{"model": "class-conditioned spectrogram diffusion model", "n_mels": 64, "objective": "edm", "cond_dim": 128, "qk_norm": false, "orthogonalizer": "newton_schulz_5", "adamw_lr_other_params": 0.0013, "weight_decay": 0.2, "adamw_weight_decay_other_params": 0.05}
Rows from block 8 of a small class-conditioned spectrogram diffusion model, named by matrix and row number. Rows with one number belong to one neuron. Each number is 500 + 25 x the weight over its row's rms, rounded and kept within 0 to 999. All counts start at 0. Numbers have three digits each. After the name is the row's rms in percent of the matrix's.
Before each neuron's rows are labels from the 100 clips, of 14848 (inputs lightly noised), where the neuron reaches its highest value: "loudest" is the band of the loudest frequency at the time of the peak. Only what is clearly more common there than usual is listed. The data: simulated sounds of rotating machines with and without faults. In brackets: how many of the 100.
# fc1: MLP up (model.blocks.8.mlp.fc1.weight, 480x160), inputs 54-107
# fc2: MLP down (model.blocks.8.mlp.fc2.weight, 160x480, transposed), outputs 54-107

loudest: 1000 to 2000 Hz (40)
fc1.241 084:536483482522501522444547477534504479532527513519531464554488498498470474518487497491495503539531521529522528519469511499533479510522480594500515490509453511502495
fc2.241 074:506495482559519472538483512512508457505530526508494490551472479502504511491492485497510506507501528517499518532510517498519486523497412542491506508515518515507477

loudest: 2000 to 4000 Hz (50)
fc1.318 130:515480508503484484524502508498522596512501508466488501521500512490521517511486489504493506487511460472493520494500500487503497506484541514510514511500504500464554
fc2.318 090:527549485499508512528503471507539552487510500481480532497473499512517480526550506486520512510498476443495512522464523524477508495521511463497477519526467514482478

loudest: 2000 to 4000 Hz (54)
fc1.419 138:506523528519502484491488517462474545533553520476490509467549493531494523458498506565538537530555490476482519523518516512571493496489510513552502542481491536491530
fc2.419 119:513512487483507507446540497470522501499541497511484481566518512465471522541495506529520489500534519521502495514541505488531477497488482464509497522505570513510480

loudest: 250 to 500 Hz (28)
fc1.431 117:552492472497488512481522511536485458503484523522495466559507475516480502480455503513514571536490549517526527472551486507510515498491527498512517514548498476488536
fc2.431 111:493508510478482533508532489494485503496496492505516542477514506508508460489551487500467500511504494484465543497446514508452493506519591511506503513534517501463495

loudest: 250 to 500 Hz (36)
fc1.382 080:513505503506502520441476474517495560501538491493524492454503502518505408499514505501533503505507510499511538520513506503495497509492512566510514484507444485504515
fc2.382 087:533487511507515477538496530496493546493466510493546493476493486512504601500462512497493503515496510519507519508496498481515484480481488559498473514492599475496478

loudest: 1000 to 2000 Hz (44)
fc1.300 100:518507486503460483490525491522502517527547489489504478542498490511468492527531500467505485504519523549503492515505508520532501521514515470519496503490524521509457
fc2.300 076:502485475465563496487460472502533542520511504482516492492481510547435514511547521479472550488493490511491554476480493506540518490515477487515473482511488529497487

loudest: 2000 to 4000 Hz (28)
fc1.406 127:505507509514511516485512539552495528503541521542422480493536517510510500525494496485466545535541499519543535521488511511529500522521481507510483509499503517501509
fc2.406 147:496524502498496521509515532542529498490511484487441486507539491494475505519519497484504497508518463506537514495469531513508511473505502506498496521517504492523529

loudest: 2000 to 4000 Hz (32)
fc1.412 111:494514477520504500501532545501519470531565503527544472456458515493492500525486517493519502489487469509505505527505511517523488484528450492477495497514531536525501
fc2.412 124:474507496505527517479495454525452500517438481501511516490524487519493474482513511495506489487515461532528532447479491497508487506492459481530507507500539473497528

loudest: 250 to 500 Hz (55)
fc1.105 106:499466494523498480523535511482510492481462482512511542511501482513499503542502490515476529516477493514483412503522516486502485507475473520555519495521490487516477
fc2.105 112:477510517514472511497465510499532484518437491481503519526496489495499495458485534504509463491420517497488442503552522489521493470494493518550492490511497536485488

loudest: 2000 to 4000 Hz (29)
fc1.213 086:491496524476516488461543513504515508526539487495459485446501535515492506491501515497462495518542515478516478528481503547544493523505554499512507509496400522486541
fc2.213 100:462532489508479511515529507480529489483492480488499496469493510488486466491504508470540484506487463495526416511485519489505484458499570513469461505563547502473504

loudest: 250 to 500 Hz (29)
fc1.215 139:548491510541482528462506450517457468475549509543506480499506512481464484480518467520477488490518527490480495482499462504525510479554514507528460496489485524565447
fc2.215 137:524501506548499475487508537479449501474423513527490501496486489483518494479487475451534496506485510486529471493514557511473488497438504492475541502476491473548475

loudest: 500 to 1000 Hz (41); 250 to 500 Hz (30)
fc1.148 102:541522499486501507434529522526523442533507487523511483495505508519470534520483515523531525525508525533518523523543510508532507490516551455527515497525467507510562
fc2.148 085:490501501484516528452511477527489517511512498476462506514507541502498429496517503492502511503487496485503499460518475501483522518517494531505485486436535491501500

loudest: 250 to 500 Hz (42)
fc1.201 091:536506493529528522507503487501496526496488545517544545529524486522478526525474497512564516527498505504522557504570503477506514468489501504516508495494471500509453
fc2.201 092:489486478473486519486511485505488492521506519475532560502513475513515491468523479525465543444479513474472503522540497523498505501514512480522532541480548495517502

loudest: 250 to 500 Hz (37); 500 to 1000 Hz (33)
fc1.228 096:538502521513479512484497455510496512484491505510478500432503539501488521480518522510514491507512513485452586490546503527481500491494501519508480528542512493497459
fc2.228 114:557514532510478470510485525482498508499510534507488501470495510495504471502451507478481502504478520492519616523445489493504517508497481526487497458531485538480500

loudest: 250 to 500 Hz (45)
fc1.395 106:524485504503497527549515459547506504474449497522510527517512496506491532537508520488531465490506508524515605502548494508486493508499524511519510532585511464506496
fc2.395 106:492493474517483504500507527496507483507530479482492470490456473498493491489489514526469505482469502503498616513476500534512535506486499517491522514554480488522541

loudest: 2000 to 4000 Hz (42)
fc1.137 102:514494499540491532487478486479479565490509517496468517563528533496462511531468499510524509545534503474521529534483511501525502480479453511517498505450560489538578
fc2.137 101:515531473527507518515511481531497547513509512472441505560493503475544485525533484511493508508482527477480514476530508503492483541536450491499516517469471506510485

loudest: 2000 to 4000 Hz (30)
fc1.191 138:491508527482463521495533549501537513548485491483508492496470498527494515526523556453503510509497496527523489488503547502500496510477505484487517492495514509447442
fc2.191 129:518515460499529531487466558506454501463470499505510513479467498468500511475535426459514486475499494493532514478501547517495528495476510506501520496482490518567523

loudest: 2000 to 4000 Hz (67)
fc1.316 133:512495509521516482472483512472494580519545506465480511472519490516491549509486513539546520516559481481509512520529517491531491509478482550533508502455510519502488
fc2.316 127:516507485516515544570460480532524546489485488460475498505496485516517457491526498493480511491461513478476520484465485515504508520522484503499489485467467498502508

loudest: 500 to 1000 Hz (63)
fc1.82 073:517516502475504521465503490512476457517508500520538468438485531477478515477490475510497503492509494452520520505492501501531524486504514556481500512496594506543435
fc2.82 066:486500464497541510524519475510510481506490487512542519524510534508511523516528496503495501498512499459507518496518496519487504507515479543505492540530414470516490

loudest: 500 to 1000 Hz (32)
fc1.184 091:496535518505492518472509513500494512493534499527496519521480494500510503493537514488543525499496542481530541541493497506469499514513499454499477507499498506488529
fc2.184 084:464509516494515501542501495522480527502495482482440495513503499489552509506526487504486488509467550486489511482518491517477495512536472494512522490458441510511494

loudest: 2000 to 4000 Hz (28)
fc1.453 081:489494522501509487476509519496495475524531480521530508456461449493521521479533521509507484509519502518510507515492505501515488505509497539517493485491505524481559
fc2.453 075:488481502504511497508510506481518479504495511499552469488499446535468469511490518482486501501490479533482511498483482492498520479476485580491466462499547492506491

loudest: 250 to 500 Hz (39)
fc1.37 082:486458519547492493506495487487526512487547493527514478459504498501464528517527519477470488483520517445513460470507499462484513530509503458506489525552534478516471
fc2.37 086:510541486528495509512478496485555507463480488519460494530489491499493471515531512482528503540444522490525508505464534536520522470495459475486482495573424543503469

loudest: 250 to 500 Hz (30)
fc1.304 083:481484500499477518531514511474540514498545495502486512505504515535537521523479502532496470533532491492455478510517480478507509528510494482501499512553471472530438
fc2.304 085:486507497512542531512502518445497493478494513512484539480492443498513473470503483551523552485536510524433533509503507490485484459487485482482506518553527462488506

loudest: 500 to 1000 Hz (54)
fc1.116 107:480539488484502535532544517518508503524455518509526536469537480518544534523492498499533551462533505496506545503490505489498527471509559515485484495538532507545514
fc2.116 099:489489499506505528510535477509516491517547498492515473436501479495462489499481510512468496488482463464521555503511481523482524509480520514493502510532491488542537

loudest: 250 to 500 Hz (39)
fc1.383 116:506496515497496527461498504522515535502532489521487494523507507527514527508491508496482486513520517481481539510508506498503513526498470520495495540557506468505558
fc2.383 141:459527518493489539492486509518518506501497493499498515539544476473467482512521472453525479558486430506523522483492507498509501529489451509497485510499504467469518

loudest: 2000 to 4000 Hz (61)
fc1.74 099:495499500506550523512508434534465539542486509512503494487525518493471530483494516507507498498557508485504501512531458497519506517516504520521509497485503495492503
fc2.74 084:522487520490458497493484442540513506462476503504511488486541529526458492522465506497505500524554504480490491506556436478493483513483524480510504499493539467503487

loudest: 2000 to 4000 Hz (52)
fc1.249 117:508472551502516494494499491504503565498498519511505480493493520512514515485494502500472496479527490480517531442514489473490544497478559486464492524524490484513487
fc2.249 113:501504504499475492454502519491498469506502507530546518490513551500452522482445502529500495469523501506507495529526534521551491487473517469537534511520510525482523

loudest: 2000 to 4000 Hz (29)
fc1.392 078:491498479465501495547496526510524526540485485478510523461478495493489510533467475539500504533509506486477518500538528510511517495479486514515522504488537524501483
fc2.392 061:488502527548478509501508526489494467474466491516500526474501535502523492481497507528554481470501469502475444512533538532482467504495552461531525509515468516505512

loudest: 1000 to 2000 Hz (48)
fc1.44 104:533491514504469514470518468504501471518502508496516449464516529493467476486523538499441471521500472456498514456484521503487513488474478509498487507520521517533563
fc2.44 088:511498528512473486518540511487513478526473501517483530516492534496544478483515537482547469534501452469499491478525479485462485527509499544481491496513508457516498

loudest: 250 to 500 Hz (43)
fc1.285 095:489495489516487514509516536550517512531507518490437501508510479503524507542479469503456513475497522521481483497553470495529501535521464543511479546544530492516487
fc2.285 094:484533522534481502507523520540515499481506502535437481518493464509491484496505534497464515545494435498510494491496489489533496491485521532461483513520492481494537

loudest: 4000 to 8000 Hz (30)
fc1.319 164:426531505521481540497494464497488497492494526503474499464481520493491509511464478487489507495478515507496487508477542512507522479510510509475492520465470515554558
fc2.319 120:514516487510499508630493520514494523475491489490555505411498484476474479501487500481494487502490502447516524555466496499504494518492523552483516511528479487508498

loudest: 2000 to 4000 Hz (36)
fc1.217 124:483488521525486498552470483489489594501488529498500509489492518503554498506517497510480511507506469483483498470478499479474509508508522538496511513493515505484480
fc2.217 072:496574462485504510503492492490513581460505475436446507518472491492506483515502503505508496496500502466515497478471500492510505497532497487502503523498471523490497

loudest: 250 to 500 Hz (48)
fc1.28 115:511538486526480490518525543487501499544521509525510502524504543513523484539508512488521533518533519517506519520454540498505508475528461493504480498411490524538478
fc2.28 142:533474507518528541510523461541493467522515536479504494529507513507497502576483514524489561504494565501526496470516517513532505536483485507512543513468493470492525

loudest: 500 to 1000 Hz (48); 1000 to 2000 Hz (45)
fc1.330 125:486498520496500508544469504499507571494486528496478525511537525540548503479514512511482511475476477481502482490538483499469527507496511462481508523510490484502540
fc2.330 120:538503457532502500503500514483502495510498510515485518560519492491545486507516487505505522519483538505490545484546492519511493505501443524502484520467553505531478

loudest: 2000 to 4000 Hz (31)
fc1.188 097:525462472509511517503490508540514519485474522488448532491507490479497482514512499510508528520520505471516544467521505517483514490514495550499481518496477475533565
fc2.188 117:512479523458549506490486464495496533467492501505546497472526486488484461491520511489451536519492517507497491456519518498487506526485510499546470455505491487516496

loudest: 500 to 1000 Hz (46)
fc1.3 092:547537528505501519426487490504522479493497508530531476472504514496481519499488495521503513521487506557504522498529526488525524488525547478529513511517525503529637
fc2.3 105:507474499512531521545524484521517413491480491506520511522529541476467485470488519489493486525514510458504503457526495480504464505468416570498507490493553454486482

loudest: 250 to 500 Hz (44)
fc1.125 113:497493461504489496517526532536519491507506514517565511537509513519521532546472510500583508504511496491542509514545495486502488495500547539501500508528506490484496
fc2.125 118:438492500512519530510530489526514470531529503492549512525516475523495487504521526523465478486470500492466479476517523536488505515492534534500494511558502485488519

loudest: 4000 to 8000 Hz (27)
fc1.205 099:478505495498477500514490517508501498507480495477572510473509525484541527506508518498532496487515472486502553476511504494495521503525503520486496502524464517496550
fc2.205 117:503509535496468529453524516468485466516502452528443476534511474480513506484476494529525519495511504516492445479531492437458460504492496506489476482493467472467497

loudest: 250 to 500 Hz (49)
fc1.128 095:487472469514479462519524517512554450523521477490535525536523512492506514514498518503524475523526521502493457492493504516469472509499488524518522511548514489483598
fc2.128 102:470496468485506487512518467513529483483477479484459493488500454470494461529520473462525534524484491534589545486510506493538493497525482528485494517494526480491523

loudest: 2000 to 4000 Hz (60)
fc1.211 113:497539512524478472493502530457501523514503457530495473490505505484567496492471555535513485515485483527504500484510532517498437474529505546539526530512524540483499
fc2.211 095:503481531518490541502490480569481520515482434485477542481523494506459488501535494500489476513488479522492524497488473493468444522482484532503473483484527471462511

loudest: 2000 to 4000 Hz (32)
fc1.144 105:498552503475501512518466448494522507551495547514443522500536510553504488518488477502509549498484486497509538516562504511564484505500498528478450488473503525510482
fc2.144 111:500531494538495512518558431479477506483468456483489522495526483447486495516507513501494484514446515510505504493561512501541544515484492487465487487503482509493474

loudest: 2000 to 4000 Hz (64)
fc1.280 100:501477495497509529479482471520500523473512512481501518473520509494519514501534502529476507543515488484463462430522513513485519548524445532508504515520490492492571
fc2.280 130:489451513484515500511556483484475476522550510506469487491498480477523487457526508545495489522539509482482518452495484482442483554488512521509534491467483435482500

loudest: 2000 to 4000 Hz (31)
fc1.70 100:436504508496497509594493504478463501506490519487480510510496492501483451518498498486502483517520505516499485508467522511515506492502472508495470514464468503526554
fc2.70 109:480518500490482477572484524475467525463530529489511531458498520512449508477510499510549494484539500488499494560509490490515515517490541502538514489516453500529510

loudest: 2000 to 4000 Hz (28)
fc1.290 113:512487498492522519516458476493510511486529507505525488450497507504482527476524503520472498505491490489460511445498503476468544528496465485506525483502490477536549
fc2.290 122:510511474482522464488458502504497504480492496494533518482510491501493488470497511488528524495505516512557532533525509532559543499530438476513496540498495523524492

loudest: 250 to 500 Hz (29)
fc1.133 121:491510530505546512498505522489490513494506517535499504518499494522536523513473498528525494535499497488526570509559502510527523467497498491487503501541520478493603
fc2.133 099:484498470475550512492499497499475468491488478496499529489500514487473514457552467495518522453549483496475477511497534486474492482523499503527495522500511498532464

loudest: 1000 to 2000 Hz (68)
fc1.134 120:491529505511515522514515532536522488497491522530476512527538561533492474517485523492508534520502539499522477511536501501505525512512531432504505530522532496508514
fc2.134 118:503521485479507506465506478490511513491528493491493507529473528499472516505527505508503506498523473465511480498476520507483496490504519458499481496550467509470505

loudest: 2000 to 4000 Hz (29)
fc1.331 125:514532530482516503492494489475474492522484495503573489466463522502493499480532522510535483497494486487499532492489531532500488460501532471495513492453510544479523
fc2.331 146:519454507487520475499488493505460475507520508491586502476503511489513519488475503486476486509501539510513525506529480484505505559502508475506502486441483487492493

loudest: 250 to 500 Hz (53)
fc1.92 112:510488529485494517514498502515513480523501508522582499524502504510489515515518510500536527495513494492481414517518498483504494510521537501517521535533508517461554
fc2.92 123:456546480515518520503504531497558481470497447461540465494473488509515501451509520498469430494485478494453469497508514498528500464536532525503464529527475534497501

loudest: 250 to 500 Hz (63)
fc1.159 116:482515488528520524520504531495495524521478519527518508499488486532501510543475511486535492510516474487546568495528495459531559468490515530487471476488498506544515
fc2.159 142:524491449519512498503502465467505493495541549499506492496467483497531486554515475544467516513506573488476557502494494517545517519492518517499520499502491516518539

loudest: 2000 to 4000 Hz (66)
fc1.102 134:508458509511484522493505514484534577499508523460482509538508520505497520558504484487489484484487465473533511501460520508486509490463506505503498496478492495537517
fc2.102 108:489447515488532506473497515476454505495466497522535507473505502512472500457477532489491535532489531515522486492486501502475499472452521496507497483491509483455536

loudest: 2000 to 4000 Hz (31)
fc1.286 122:483513514476483499498523551508539507549473490496501484529481490527496507541512542444524507494502505532524500503508561523501495505458497510476529512509515502450464
fc2.286 088:529497474507528497498455532485476512480447507503508472512453511512484497471527475437506517503487491510505493466496543504484518496449498512468501496482495511564482

loudest: 2000 to 4000 Hz (28)
fc1.100 137:469515478490483546488479463523499497476499513510504473502511492509496503457460529480512515533505530512533512511499476485463501489455480481497493506474497455507542
fc2.100 152:463487488504483468494488529472512514483500512522503539504496505513486498452566535525495516523483521509474517495495530513534485513555493503492496482491498541496520

loudest: 250 to 500 Hz (31)
fc1.311 098:544531535511466517491503487466488542508500519514495527474507526500482468480493498494539518494518516462516508528495515519510498441505538516506464535420414493503593
fc2.311 100:525486497488481459508504519483497506520474483501483508437498514496529573522452503493555505531506530516514453504476485494505513452492503524477506536438449483498505

loudest: 250 to 500 Hz (33)
fc1.224 112:459507481524558494450490506485515462456464503506500536518499507512554496497488474486539545457496530496513501492528456478484491524514508519498497487555491462481529
fc2.224 102:441489468506573522537479487534506456465536485501508482506520502513457499491527470517461534461513518500493505496482541518507486490493485515524507519528520542489505

loudest: 250 to 500 Hz (30)
fc1.160 101:520508521468476514502446476520573495512502515516480504497535504574503514502490471485467533487489459489521493511578524507517492522498487519473479518509485456528502
fc2.160 088:485542463543507518488541489481459511485492476489529504501498519455518513512486520496481479516493526497517503537565528530535543489495492494472468513528499494466521